A small image flow-matching model, trained from scratch.
Model: 3.2M parameters, 32-pixel images, arch unet, norm groupnorm, activation relu, widths [64, 128, 128].
Training: adamw at rate 0.0024, 13100 steps.
Data: trained on made-up waving flags, 195000 training examples, 8.6 epochs.
Rows from block 7, named by matrix and row number. Each number is 500 + 25 x the weight over its row's rms, rounded and kept within 0 to 999. All counts start at 0. Numbers have three digits each. After the name is the row's rms in percent of the matrix's.
# emb: conditioning projection (model.mid.2.emb.weight, 128x192), inputs 0-95
emb.0 105:522517515514491496481495481491492532482460512488503521478489490479501535487515460547508477526514498454503512500476511495475509539496499493492506471502501456544493492500542551531576518514512484510480503546511486489487493473501484504495540488480503506490497496502482531492527501486533513517
emb.1 090:485537483525538475504486483514520500501477513458474523490488474489497515466482486469487496519518512523513490484497499503495476480539505534484517497482484495472485473468490492478438497500511504474516487494470467463486528506464477534536475485520497495532514465549505508562511488506447496531
emb.2 069:456447503452498489486473519483491506511498486510475516484508478480525504494491488518520475517497495486461508494476504461521546517493531500530487483465477482510476502530511509479469481485488456536514503507476499506498456488516544463535479508475509532486536481486510487418466486509526449510
emb.3 116:493482471498474512522490551484483474514488483517531522469488483472502517504496530529541466448445532443489493508467465493518498526471506463509517462513488550504528529507496480550508507514504498467537459489493537514505552464533542513507476495526510516544520512475495491451496511550501492476
emb.4 102:469482516502473515505467498487485513469450494490536547474457474468489543504502505544521474493501478462509475474472487469508479480515499494482523471516477503473496500518469487483471503512515486481506499495525498519494478472469496469513533542494507514461559502510508519484471531482510475510
emb.5 105:529499545464494447519534446502524506548556492517500489513535518519497489517484521507500507523524476508502552531511489545475456494523490489526502508511524527500543518525512448501521515520495471554485462477474535513488485505486542502471496530489499503492473525491471479460498464567508515549
emb.6 100:523528494491487498503473545463490460524451494507480509475463481474519498510491508541477470496491490448478485515465488470495502512498519462511455466501490469517523512440512474487507507485513511525510500478512508529550523474529529492473504501496465501526510491493506502484512499527525483473
emb.7 123:533539518541499500524500503508519485502501501470468512506465502501475506518483505490474506472482540508497523503507545509512525546475484540463489510496507499430492484523477475498382529487467526478490527502516498471500515515537516533471484463490511520517518493515522512549503498470470519447
emb.8 108:489477437520488510433519482520510508461555493500507474522483526522530451529501499487504517527461491528536515534518471516494469510480522471496474523523518532549491488492510514479551498482535521547515566503514504521500562524493460501499490483542546479538461497465515459496523493490501509531
emb.9 087:516521518483488529492475502516460476490450499483487490502532491488535482523505486472497509504503495516511532455504507457478541472467526534510488510503483500555449472444522534495552473527500488492513523470522510462480480513530457472486533442482494484527488523485503542531453492489515477481
emb.10 144:498518483507516485518508514506526502491472522492505462536513525528527454503491471461485541458494461555459485531538486487495512477489520516481465546505513498544473512466523497512556470487478477487483482471519534531511487546515493495485495468496491480483450493504468495543496511489518499486
emb.11 105:513499512502510471529546501486534520554550516508452503526538527535471493502484467502502530503538512541485507522532507554504536479510472481535498534499531465457559521515527534507484526509473534509485512482533463515480475525509543508479495508475487487488494480477485461527532469485504534509
emb.12 090:487471499501490498478472508509467472498529490516545522467493468471516504484519520501484464531524493477516495518462507498535504499507521552489531470461465493479495481521508485530432496455503526500527536523487480523525471474520495497496470533474455452473539487507530498466524505489450502483
emb.13 086:516487501512503520522509500536532494562478511534504510514480512511480493487485516518487513495564488510509500515516481502456457497519481473551493516504518495495500518503464516512522502521489499504467446550474484507452459514473506521501513537488496484445501483477471453500508534532511505530
emb.14 096:515483538493512527502524515500469556463458494512528497531513532525473503468558535533513527446488519509514477499525504510511477496518467494500488524525536480491495500557454467536521524466474488494447500511470485471525480520524506503478485517519522519501496541465547544496487519497506526481
emb.15 112:502470460494450511490542519483520485490525455532508499522501532530477478522501516510529517520457517512472494492518505547504502498494474456503500514519535528480507547534491523455493536484549523530504479471503549518523517514480520489495523534527525534508500511492454501447515465495524527507
emb.16 093:499532512492528465513517487513504534478470514454463496521517515527487487502539485493510534480506495532488527495534499511508476471496493543484511536522514481492463444472488505525512493459464487532482535488495464468502525529532501498456474434491554491531486524474479534543505506521487531469
emb.17 111:491507507539499490507462478484505490489461526500485488469472467466557495479494490515474466498485507465492518503464512446490515520477554467498445468482462468565474527485522509484544467503477479500494481474519513492493531472508507520502502463497475511511502472513472482526467473516509464482
emb.18 083:491503472506501475490498542511476499531406522485544521513488509499480491473521520519513521478439490510494521497507500486500504470481487499532459511517513514478505473496519492566500527467512463507479519486549439510530529523508506469488517506442502529489514533477498492489567517460526504474
emb.19 114:454510514489548513512503510510463496470460520484478514511534512509506504463565453524441516498494463518507515486512492494514520459512505492492483519486516457510451523441489467476525512466486526478493492507543441518537502519494484479494495482522461460503504492531517565571509504482487513503
emb.20 146:505425481501466503510538483513520498501570484534547503508499520518480493549494484514556497510518519501480511527497478553511530505491483497511528498462522503491501504537504541535503541527483518493538478512509546514484485500497494485514494494520522493469507498490503459417503487505505518515
emb.21 123:503461532471506516530474528494471506532495506481533505471498480474500524512521515499505465512511490449469490464463495478509504484488501520476513462519477509514505516537518474500516490495495482444478447500504515526482475465482561500527523522492477512435530509517498522467502520478531460514
emb.22 073:512540493500498530536467510455504507524509489525516467488471478483526472512468497425479493504449501504520497505491480471505466533507526470512486495513472460498533521537460496524495469551562470507491484498452533469486482506490454521545510558534517526505483475532497455508447472496515452558
emb.23 086:546490496516449514514464507486496464494541430515509498473480467470533498471482535492516469492513531477532493520471516471488544545510532513503512466512460499515547513501419520502459467507511492514552516479520505506514491471525489507471520516513474503514514523469529492477509456543502460495
emb.24 080:478514483485471507494466495509479488445504489492516479481456486480559486466498493513475478489457505479522494514473483463509477499489555502463464483486475521574482497502548488496533481450494481481531506512486502494469494486483480498455510504528517518517494493458494518447482523509516485476
emb.25 111:495543480509498483497513476473493461460430537490480512530522522522495483484483475509501537470479499531492518475536499490486537476531495502539455535495526526493499523454496511513486502486496480505528556501511529501538529532502500474504507467484476500554499491497502541569504499491522502487
emb.26 104:496511513516526537458504493517537531514458526502458514510473507499510488463434536496510514497538505517458514508509530506488475522502510501506463516493517502522497477451523488451519526520469540537462481512443446497531515528498475499516451484469473504498502479541442486531530513499478543469
emb.27 095:510515507524507464472530516523538488530453498482443547513494517516442523491465509538480514501525504513506508506515489545461463493501450512528534518521523497438473493458497494522471529486521511508480539542497457503438483513490488520457482499459513480522517490481499499518522507512482545508
emb.28 080:477515526527465522491509522504493505530466511445439502529493513521491478470478517486484529485509516545485509470531535493495479490471496527498491537487516515480473455472498513424484500482486509506464539468501467427467491539521533530454474508482483493507496470467499544532485525507469509481
emb.29 115:518501523510490476487506459531490494489462461511503530504468510497468507514533513549523499539549534487512515507497496497518509500501474514496493498511517512452486539484499510472454539479495521508502513491511547486503508505540521512480470518512520487525525507529469527482491479530464513503
emb.30 080:486476489506528482504527459493515522477507466532509528513487518508470514506557497536490507479522491505550480535504495526498541496501467482497503504496519457466510499562494464461504535470487535483467455498543498547533497509527509482508543483551524465496511484493543527514525454501457537492
emb.31 115:509515481505540495497504507495505515504485534495516546492508497493480523516503485543522495533511444496497462493495529508495471502522482508468501494495501487460512457531522496484446529500495508521537496522426472479506500496461496526528474477483495507494537494527504444529486516470491513511
emb.32 087:513456511496499480496484499516499537485492524469547513494484494491542504480538492519527491479475503505469488492492475470472505482462538477517489498508493495578493496488491537490596492476524466519517511522546503523567497502525492455478524478513517498483501517475509491475490531502540467503
emb.33 092:504503466552514483471503491496494520504502496498538506491498500495512507485514489534541487504485518487490505537489467510489472490495509488513479483461506431533460480450507536543537516511499485530487470518525469472485550490481488532511493486458524547497493454505456470517502502518513518510
emb.34 095:486519551506528484487478540507527506490482485449504495499481486490497485548514469432511509504494507522473480505505487480538468462502505552469503512539482521468494484461497495504430482525496490461473484447523504488491525521490514490518479521490512514509524500526473475504496513444500480512
emb.35 101:493482457515478438489541475499517512489489486515440527530454532529473468501491504523485522544535481520539488510523512536502509503503470533485463528475541522479529487526505541485525553447492525516510504507475502475485490532490483502489501502500515459467505501485495490500545444486512533545
emb.36 083:516517478474454545514482536487490490515509502466496494484504480489526515526477479510533491484470506504500544530493495480540527490472527449510510491524477495528465521470490500483517481507533472520456543513515488527503500494493573472455490520479469512542482499474512495517475541490497489488
emb.37 087:542498503534494536503463472515509489513477475538507491474460474472542479489494557474481472530524500476493505494469546468524507525463536488510463474513467443540483500516500428480521467540500520523505524532500500523503493485530499552476478494482487491486491485511509527517479437530472481488
emb.38 086:434496546467489484530468492518504503527488506482515504476520470475533532508492448483515481459483554486465502465477494467504524465506531525488503483502462523524488507533496521483499462493477479473470496495514521503485477485478514468526528480549493493447523485508468499507463557471500460472
emb.39 104:520507502496495517463535470506499514513482509531519506504499529514454523516487502560553504484519475472487464554500495524491493510536452475489498490522538497493538485524487501507536540478480531530491457516496459523522529486509505512522502505487527500490500497498526464470543537527495535492
emb.40 123:501487490491462499497460514522496477491528476528470479463479466465538510489496537484472460504505535462530533483462546463523541525495537496499522457456456538530496522516528509481481451493499496500495526485489500468477471456519523497488491521522494487522507537472516524499474480523468464484
emb.41 090:480508530502529480510531506483473523520505502467486543510530515525464513457528483535476511521503498516510494492519492532468499503554474495521510517514520482461572485503473529472473530467492506497532482500456480498479499510521461504544482522508488484485526485500511516500536472485495504540
emb.42 110:497501468492489512498508507507505482502480534545533522511496504502471488500427508501500510487519512507535486551506494510527507524466473456449514509486508548441538506531532477543457531512520501514528529519477545526496470513481513536510460514511511526550534516497548493492486533509486507483
emb.43 114:497457484510491512447534477472505514511516493491457525517482524524482462535512499519478512555516471508543472520515467549495466497538478514523486514502534499480531479512502500447510565483505536508516494522487496516471480516468493477510492513550529480488502497482527491478519454502516540569
emb.44 097:517506482493539475520518473491498516495434509482516531508495514511455515507533527531463509505537490498506533484520485516483463506513454547506494509481525529461493478504505511527496535495524476512494491491464527470481511509512499498500540508483488506482509542548456504478488464514521531522
emb.45 154:502515471519503467520543540472496490500451530504475489552501547546477454496511499466472556498475470555503508484554491523504496519497475473495464558503552501481491479470502506506510536519494524501499513525493502472518493559486470506482485495482515493523463496501506511539501498482481530485
emb.46 087:505504521480496522546480485524483471486538501521538504469516470483510524501500512487504477477500520487501538408478507494498522533513514514486544472467468509494453515530475460516464468500489483465525498469495532494487495473531480475514533481475490480495530529510489527456494503490495487452
emb.47 094:478518474496499536452488511483498499478509470505448536488489492483494515489497486525474490497478469485491455519477502497484494479493505495521520484526487528463512522505469496517415504531521515487550508495502485532496451495455494523472481508530501514531550470475533486498514525501504507542
emb.48 076:519504479525483503442475484464472479484509534498535486485491480480526492512479468479475487532481534492519495499485516488524520492490532474463491485500483497505476460490551457517446492509474499503497561510521459503518497491486481501485467523456508502528494499484506506498488511451462500485
emb.49 090:538504497503481529457506519472489504482484477534451528491512487492484532531543484534517498489530483491451472564491512529466504512511489539546514491470498487476478497463533545525497523498463533558489526486563481489525511489501569478467505490478522468507510499446470494534543544516491550503
emb.50 110:495463508535563490515496480548508446517483508489511501502466501494510481481518508503473497497517490499514512464496509479454534485494509513505458501473502469508514493487489514474495502487513496443498485505465518440469475506552469526482507487487460461447505458567487491481514497494484482481
emb.51 093:500511502513537474492513481522557479517453514491508473529493528523519461476502482493496532490505490522493498481527512490434531535537514477502458528509525534526527531457444472494515510471526493457470495489485451488505486531499499493485501491516445504499461468540503478529476521510499508489
emb.52 070:480526515480520506496501472507466503476501467529527525490496485492504534460505441514525495497487506509470503523501494513477515484465507481518526493539484445522496471512463459485530493476497488506509488472536454534572528489491528457509532501497512524548496476538475477535565512517485517490
emb.53 095:484497518521532518556482471495521500511453510509478533494487489487508513496457506514490491432518528499496472488494469471531501503507505484469496501497488474495502531523504480518466501534508482484519421479475544463450480504469471550536469500543469540493543464506506479513451501507485480532
emb.54 085:495510460532492523475531528490474489537483511488498540504462516509432526514516523557476499498467506500494501476506535555498455507477441463510516498522524516433501468505491521463489538475514552508488536528473514496496486496506496524461481539535482482513512501505516485512479526486490551513
emb.55 087:497504511508478478536474548520490513542489477475529512482463477473533523487514509512580481481458517482444561474477506459533499464477528514528485482488478546526458471487504545476485483550499448506496535519503524472467495489482518497485509506491502557506531528495466504457489548500536455507
emb.56 090:467501524463475491519486499510502498483536474486468511491510483489493486535534525469485492522509467504494513484492521496524530505499496529493521501489481491462444522478536489502446493445476505503496498435565471528540527504512510462504521489486516475458538548492496545464532436463494496428
emb.57 104:542437513474443476516497480475523509506531521493546504497542507507513483538491485536504492505541520488542468528487464484512523500506512473500503493470503512521553534533493558532481511511529485499510488505486543522513463489488541475506516534471508479451527471489534481461488526483520475526
emb.58 063:468455461487499535471508524549522478540491472485516499509506512511489466536497506491516515548484535507532497509509484501483492480494487547468493512469509497517529464503518500507561513493500481527538496555498522530495520515508505470490499455484537481509501508474565485479522484497542488505
emb.59 092:483507481527498474501522476518549500439552470583459503499499506512493513441469531517505505474502465506483484528500498525498454501510489486486514497494512507495463514505508440492500510519463520494501503450486510484534539500510484516560475467532485481517494502499468527523473474499493523467
emb.60 107:467464446480480533423497483461458508469501461521464512497509498496497503529494485524535491519502468494502509526492446499499507470540499510522488493463502468502512549498501514511509508497474504504530465488480490516472493498499493493489515500496544487507522499460520480499504461555520499512
emb.61 098:545519513503497479535487470509512516501487553475478508508492500501496488518467512489479504503558498512564512511506515482540513513499499540449488509512496518489523508513503510536466498473503521494487513517506503542426466511521515552521506500506545492476515514489524541488462450552498483530
emb.62 116:525555534509558487502519500477480497499438498494497495525483522518514471462502487502444529483471481524485487492527499503456486540523508473497474530522528490532524513464476471508547527519533500497498485503483489481531515534477444500481500484477454500509471476530479499531514496475483523505
emb.63 104:551514540508479498520493547469511522498468559467526473527492507515522453465482492433454529515499471549502481533531507474476461534490517468510467536521505438524501521507483488476513487507504495505465511513488462488493517539510491517514462486493505504504481509500453502527491515507483473542
emb.64 096:528487526495460482523521479483503491519487487524513523526485528516466498496495504519486520450489498512496504482520533498499521533479468507490479518494528526461495516556469498492451527540484517466467493481497521492451454521500480504522452508516462518487520519520518483496475513493451500517
emb.65 135:513473484507501488520510529491509540466469517520541551482495497487468553525525494596517481503486468461478505516481475523516493498465472505495511476503515497472463512486512507521489550476498511522504520535502499540514513472474504489504521495510533512469539503522475480475534527492523538464
emb.66 093:497540506539534510502474533474475480521502546496508477482476475480539495497489509470485482466466535491503478476476526485501481542482535466459504482523468504530492482488452475524510483504484532479511476451489485488479510482511501556512489492515480530537482498521505501528493534517512490495
emb.67 104:530532455523523509481531509470498498503472481488441518519478514519469493481505488517481523496475501525456529536530467534549488517484473469518518527495523444462479487449503495466492518477528504525458498461514495484550482520505487497454508527446527497543485475492484495524530488452489533498
emb.68 059:487523505481502536503481466530521485542459498489489537487443487481511518510480508529509481480496512497499496466488530465496528494489513491489488493472485516483525521518497521502438494514533445500501507448484521429491481503516502502492487497504502521548554511508503508470468499492503465476
emb.69 133:478479480514513497459529490528474514497545505491518491497511510511501496511518460523541495504476542496506543591498478543498523459495497507525507493487511458524522512502503517507556525504490522509518532548509475539487541491542507487482495476500499454457482499507491521485543492517507533512
emb.70 109:553481441495442505479514516485498496511515469505533501504492504506505505475490540517546496515527481506526457479498506521479500517541507484535517495504507488508554448507451529503511502482569488526521500491506498483548481498481451472526514540482478492484493502435552484455534479460532507540
emb.71 099:517499489516490517515498502480505462519465526500500492501491504502527502472482481515493509467488481514488447516512481490503509487508520451506459515515501480554471468430499504494555492463480498533489513481538501516558534510494485483496547500454474516502476509496511541541463556474529504476
emb.72 097:452541555512534453550481462520515527505523516491473494491509480496513495472465489449484498485553489526503545504502495483527543469488516543487526505457478490495518494517524514502471468448466491517508500493467543494466504504498482517527478463490542479517509520516461522547505480511473484522
emb.73 086:490549521476520454530502508497473441470454474461514509514549506512470506528530483488503521483467496517470531449522479485461509511495479501483497520514511508460459496481536470506447498499507480455512491479505506477526526514536491489510478474479503521497502493515459492531482511532495485481
emb.74 099:499514477543458530487478526479501466443462523493511486492448483487539476480460457478442498508476519501531474521495496478505485503484532497496462499499475452540481485491516479511545478463520535520517525514516465527505548504484542508512521501533495481505481477462501498559487485506496492482
emb.75 097:542499490527416475502510488499538507508543447510476513487482490492501517527447513532553483571530492483495527515481564527517526486510503509513513479513502510493545537514473538491491523527500497542493506528524530532515477480508539517471500520465487471510502472454504505497500441533505510519
emb.76 099:484469419504464517520492525478520480473462479530513527505478503490506489494491539553523498489510541493518507526497477482531508509490505506505459502487509490506485520513450473515483532479505501513545508478493512548475514505505499530496483516534533481542532484474562524489518451520492497473
emb.77 080:471432529453494521462485497538517491511496473517525513489534483495496479536536501462519498554497495501505499484502480493482452458540506528546514499519487563492529496518531513501483484532523475482535484504520499506494469494487500467468524526512501503481520513493473460427526470520526499528
emb.78 089:485513529499547525485483504518453514482505531476437477486495489492509497458508519461453492495494502479524459496485488466507487510536504516465512491492478512525479532494565492462552478484456492428465457540438479471444504492478540507530502491522490529456497507496485520478460520459503463493
emb.79 085:497459525514515468490479488515527538531479487484512499500479501490542475498508460510517498508580475495493500513488494469455471469514536522508461503536497473543488472479478474499531504503487489541482503552491441491546466510501547507506497507464519456472507464503521492496535524528495488511
emb.80 103:499488498479498467532470471538534515447515460489495528473518470474522547509521521512519477453540517487493472479475499480542511494513527522491545476538463529506474478509456516478483461454498452496483503465533492477505484471482482473525496511528499532481541524473539507503490518461513473510
emb.81 155:494520496522526513516526508471493486508414530487491478554485547539487446471516492474487553468482512542522515499552484482493502500488482474497426550506546486493501503492496488509502520506500504482493499501500494489487499554499486516496491494511484515519475494511509507551472496480495500506
emb.82 101:462525480475504472535496501502489536527520481499526531468526489482499554447524519581552463455446513458487541494464505504479512513494502468523527461516489493501539514532446476502510510520489481471499486495489525512507498455558497489504518494508496512498535491514552515485521481522521495508
emb.83 079:450493483490519475432508470519485531505484463466495506510532508506509508521519444515555515484482494515488484509510454501463470447542511526506488516498508480533536484502493526487530499498492510509529479514435519495518501516517493449522539444506494481479484463490473470505508544487514508520
emb.84 112:501464500507512466505490466531503530499456466500479544483456489475487520495500534558526474483530471454498501536473430492496495503487490522501522471510495524485482524505513511497513526483513496495533480502472516533465474478477535505465501506497540523449539525500522532462545522533492495500
emb.85 084:470463528504480475511468506513546542520523478492536479482526483481542497504518498497521480522504530503521486509482493456504486481502542459498469494517468518541484484485502512507498460480538439586455482510513463480538518489475541497521474554479501534506500493486483470499469542493531462500
emb.86 089:539537505531521547517523475454463478526496558473515527518513520515471492538477474512464508509494517508513471491507506521523484485498475470474486517478523491456515494489528476505472530558484501496491501509480526482443502514484502570542510484503500528505514444542477479514457487494501496512
emb.87 088:500525462507496498478490503509542479524478501505492540468450473470509558514477455561532464498487457450466501519471498502484481460509515501530535462518486508522515464470518526526537504529509515526489494491505502474501496461495489489469527484459534503502516505473461463501545520492509514515
emb.88 087:482494496489491519515481507479441470522520500552487512474478479470513507462513516514485478504503544467541498488469530481515542497470520510508479469459482476499500497498507529512465493478512510452523518508511549521464534475544501513504528495528503458518538472503517547441492436552507485453
emb.89 100:514509513491472498513467569477489499490503511502504493479490470479511493509503498458449478523480499486525486488480529477513512516484519492493512483498468514500482504517480510497508478490489512485500532522560459506512491483487534463477490515519463456518498528470538487527488496479496481499
emb.90 078:519484493510488475458510476503526481494478518509490525492509497502502518496485515544518498496532437494463504503494485520439464486513504525480500492533506473469467439448490515470430519455530494524516524510491514532544505491516466515451505491466489498493510471514489497492505539538496525454
emb.91 153:512476511518490561478512495534494476515457508498533498535460529523459456494507507473506532505498531526495495491532519500524481507483464495477457533499532502436498507523491506491423539506504533478514509478507488508493494539517477521503450497524524523504519503516507497485486517500449511505
emb.92 085:535506519534502498532480535479516518524461479509484494489444478481533502468469527497488491480509493527465476479498526481500505525509531489500507497510481472549511519494481464506555472453496517528467463501494471484525486501515490504519483535501461504498475519491461501538506498469477498478
emb.93 101:508509482469512520478511478467454469438505522522459481521511515522508484527514480470463528575495490537503523507527487509510520521498506523518516525430508489528486545513541452504548499568475495502496481497492501475491498529494488479478513495444507489521463504510445537493504414476505510485
emb.94 104:486469511497453493488514498566558512471562494469497482504499512517492474486473482457487506499541560518493564479512531521512503521488493495495495506499512504480491503537489510474471502465506503517497534488498477526500496506488488501516483537586514495514501497486471499477488475526488492538
emb.95 101:471477497503522537445519492491461491501541514511506490520519521522494462501539543496489511545475462523537493503513478517482486455534497550544476517484520492501549489476528493472515524497478498499509488526447488483501541527490490515506525492471540493486495506521491502447568462514520509494
emb.96 114:496505483506504514504536479517479485449491484468505523525504535523457486510486471543473514499502529502542512551515458522445544529487457522508468517509542467472534533530508477504506548514504508490508520514508479542471492519531513507491493497540441493474518491513516505512485500539493530530
emb.97 091:504516505451490508515465522459481543538516525474524481479510471477527499530487530449484482551483488500521546486481519461535499504497532459549531483536459503528515506544515500516503450542529495533488522486492516497483517490496535481519504518508496535501496528521493482520502484494505457559
emb.98 082:469458489487461467483510489511464514465513505484532480514513517510527460490477470510510508544488536505494485490504474500485492460532522524473455502473510495552519572498512499477544514494486495482505479483516520527509531508465500481488505507485518467500487469477477517470514471478511492447
emb.99 087:494517492523521479497522501500518506514505489500463487535525528533529465499515503495501536433494513549485467506540458507519505479477516527505483538488523474567504515466507456514588496511506502477494498515525510476527492534500503527460487480479530491516470480480522539519498487489494502473
emb.100 096:475488498486483495498520519488463524524568487489499521510541510521487504465492520520511508480488477529483474465517466536502435485509490488461543514500505485477464533493461517485497514457483482477495487472493510471456538509524503480523481456493536475549522503455491498470475500514503508499
emb.101 093:499450467482463539505505527505479478522557536489498481508542502520510469507460514462506510519529514527557495478518496491524493490497509473488484514486503529512498460472529518478491488522504521491502513513502498473449544514467535503520489521476533515501493493506508504505504473491484476495
emb.102 096:514490502502510538512496474511488476446500484518531499489509487494476515505521532464455496479508510506524472465501514512530544560473485488455535500486491458477504431540465471505493492496508503473501496442476460486534504501512436515579500531531465534518506511532515492494481522469484498534
emb.103 117:479456482500502529509477507504532472531491493564547501477474490472521486476501487519520472562498517445498525518465511465474505487508514476522456467501487490534532523526518470538533500527513489507538485563484482540541497473483511512507492531518468508483512470539500473455512497522511461477
emb.104 096:474517507481515489518523472540533521492448502535515486537522531535495472511537496472518542478526476550487503490545492515483475482494489511485475546521523491499471481534463503503537515512516501504497481462507508493518487536491463470493518506513549513504469539495523480555511518469496525510
emb.105 100:518532564543513491508503497518546510481429564489514513525467510514481479521483455466460527496519501530481489494528541492516498497486483505412477529493518500457469497480516483513464518507498508490518504465518477528509502534475462542494497498487535477503504476511465484540493502521489515486
emb.106 075:506481529520535486512467508494494494526498514489464514461459465460528539518471487530537454503498456436479484528451470470491517490506528478546514457531472514518529497486484540521476474530481501521509493495469511499491475461473524521485529508479493518478521496516495486513470496516538486496
emb.107 096:477458485549467489485518500488515515531501465521508520511482521510504484471503484545509507478497513503503485522502480513441452448491502501525478504476520493514502541482464545548537527462463486490493489555478520512463456515508467511481514500499485444439500472441502472463507530531546504522
emb.108 115:508514517503453467494496442502493484486461467484497532476483489478489521490495502548548473490525524449513530504469507494504517494510493530534501462487498500480493541482496519484468521464463497509487492506515524524484499466556500474482528462482466485496532502465468542486478506541485503477
emb.109 107:481540463514539512452504528509517492484441548468490531510440498499495507466506521520499505460468472512465509485509502514509478521508497490498501510488515545480456457477545498459472527475499510503512489474511494458485491516512480509481451475483538509550514530489489524506524511482456545470
emb.110 085:523518500488499458496506493484475514501555431486473495494529496508493524524555533492518507521477460519459522486511519514511489510512502583477530506482495518477471437486480535456456489494506501507475503537482514486519523499505523471479507486523511469500501516497517525468534478456483514519
emb.111 102:531528468485453497500522518461496495488531441553476522492525505509483529499492478545492492499501523498505476511499541538503504534517479484506536492498506507480488523490508499496508502459520487535517551485545537513533509486533527457500517479498495481536499510467509547504532486481514521481
emb.112 097:507515503524506540515484522495464505461436472531543532476433479472506525498534507532522478480456468470477480549477490483510514524497504481515514476503484504522526503494503506539545507467514487486509474470510524497523507481510488487525529479501514507471520542510494481484525531457531512514
emb.113 110:506546514516512511498476465502464496440506516475500483498529487490533493522523457460458501479477491508514472468498471476481491490517537508464480503515487524525477497474493515469465474538540510490493511499509481476479510510451480526498498520471507487502493480509463518561486547462475502480
emb.114 088:536548513449471515494506507506466482532443451485479532498508496500483519516466550523488500543493521495497535487503526503486510510451484485467542497525505488484542486480503504487504519494547497483510529505521534488525522498534502465456495468517480518559516509478490552512485496543502508487
emb.115 116:505518479493532516486524493480500502460483503488475495543498534543483471478506493484496547476480530556495488518551481520497455488534483494514506553537529506472492519477510495539473500428501497518517518534486494508513495551457481491455501495532479496495474518442505538535519528508477520480
emb.116 093:481480515469517450515487477514520525489486482482507535499516503488496492458505498558519496485524518484498477514487497480467445479465507529462479497547508482496466508531464458504477525493469481499472509488494495515503479502506513470501495484526489508507544543451503523487466516482499482482
emb.117 066:525495499487470513459485520501507490521492531516466486485503480497488508526530485470466493475509506497535537500496487483538510522508491523509529491468483494466475490509527463530485476502432469525510519534486490509480484487514526511470477486489499451490490511438513508512486539505482485457
emb.118 083:464496493524554445440483505537494493521502517506461513503486495493515482516511483494472501547521527512556540506499498480489485464508511541521470505473492488530548510504532454471550508485459514468511502510507474538488501511528488519517485466505480458505523489519527513510538424520511480507
emb.119 080:554479509487482454490489496477496475552577486541506499496508494491546497520462491522515486528532476502539501499487497492503506504542551519488480487461483554558549477523515506493507480506492513538501504495500508478507459482505524479523478519475499458525506484483493468460493482493492486517
emb.120 072:490437469486459537517515546481515512528477488508536502518496514506490504510525506527526507504472516494496532480504464479495503462478488469515451504468533461512515543525482501556552516510517533511532480521468530526496499505474511486485486517495507525492512483492531469497482493547526475523
emb.121 107:528512511529466489557503542504535500476458469523491515507465505499504485446453528526513504483488506507457497541505549501512499519476502498501472506511513501500452545501494488471491521478464514504463510480474538525489477507470532527477491526503554549485499518496481496503486481518490504458
emb.122 106:504515501484464491545502527498506527502502469504491552489479487486475534496489515540523483502503525481462529457484546515514511531472482479491532488512498527444485512541468504461431528525503523485490494487491543485519487490520545495480499498524532521520549506534529511467505492516467517481
emb.123 089:441466503486518491509514439503556507509531570479537516503514504511483527505477485510498503514508465515493486524507490532481513462517489490525495511528502517447489469498511549495429497517493476503457481483527470482460519508470499466532502534505501500498521506510458475489510506460520515546
emb.124 115:493493520527490525496462519492490504501465436448518464478470474474539481475486473474528482487519501486490473472474514451510474477509535500526449483524468481542458451480481490495516465456517477533527512554513500471518504490491490532484529505471503543500484496509483532510526485496523462502
emb.125 096:495493507501560512468510495536490503490456497499511511509483512497506485464548489529512503490537472496496436532498442508496502475516498518502470503525525434510471532473512479505523544463516486485505493531500455527514489510505466515505517515518477522434498478537498480493536529502521514501
emb.126 111:515542500538499526493503491476453493496446486473454473517469508508524466478508531477490518468473507517492489485519496490507542562497518499491480519498504492559516503479463517482578494494531502489527504479497517481513520523531469522501520477494471507537450468472544505527460490504491500494
emb.127 114:526462488509511490483525467519503504518589500537510520510537515527490488516528529509529511520539463513509516494510494536492518533511497494516522509470512469466505490524496521506446525530522508521498508511493478493512482504520493529545485505516517478459538486531513499423509469512474496530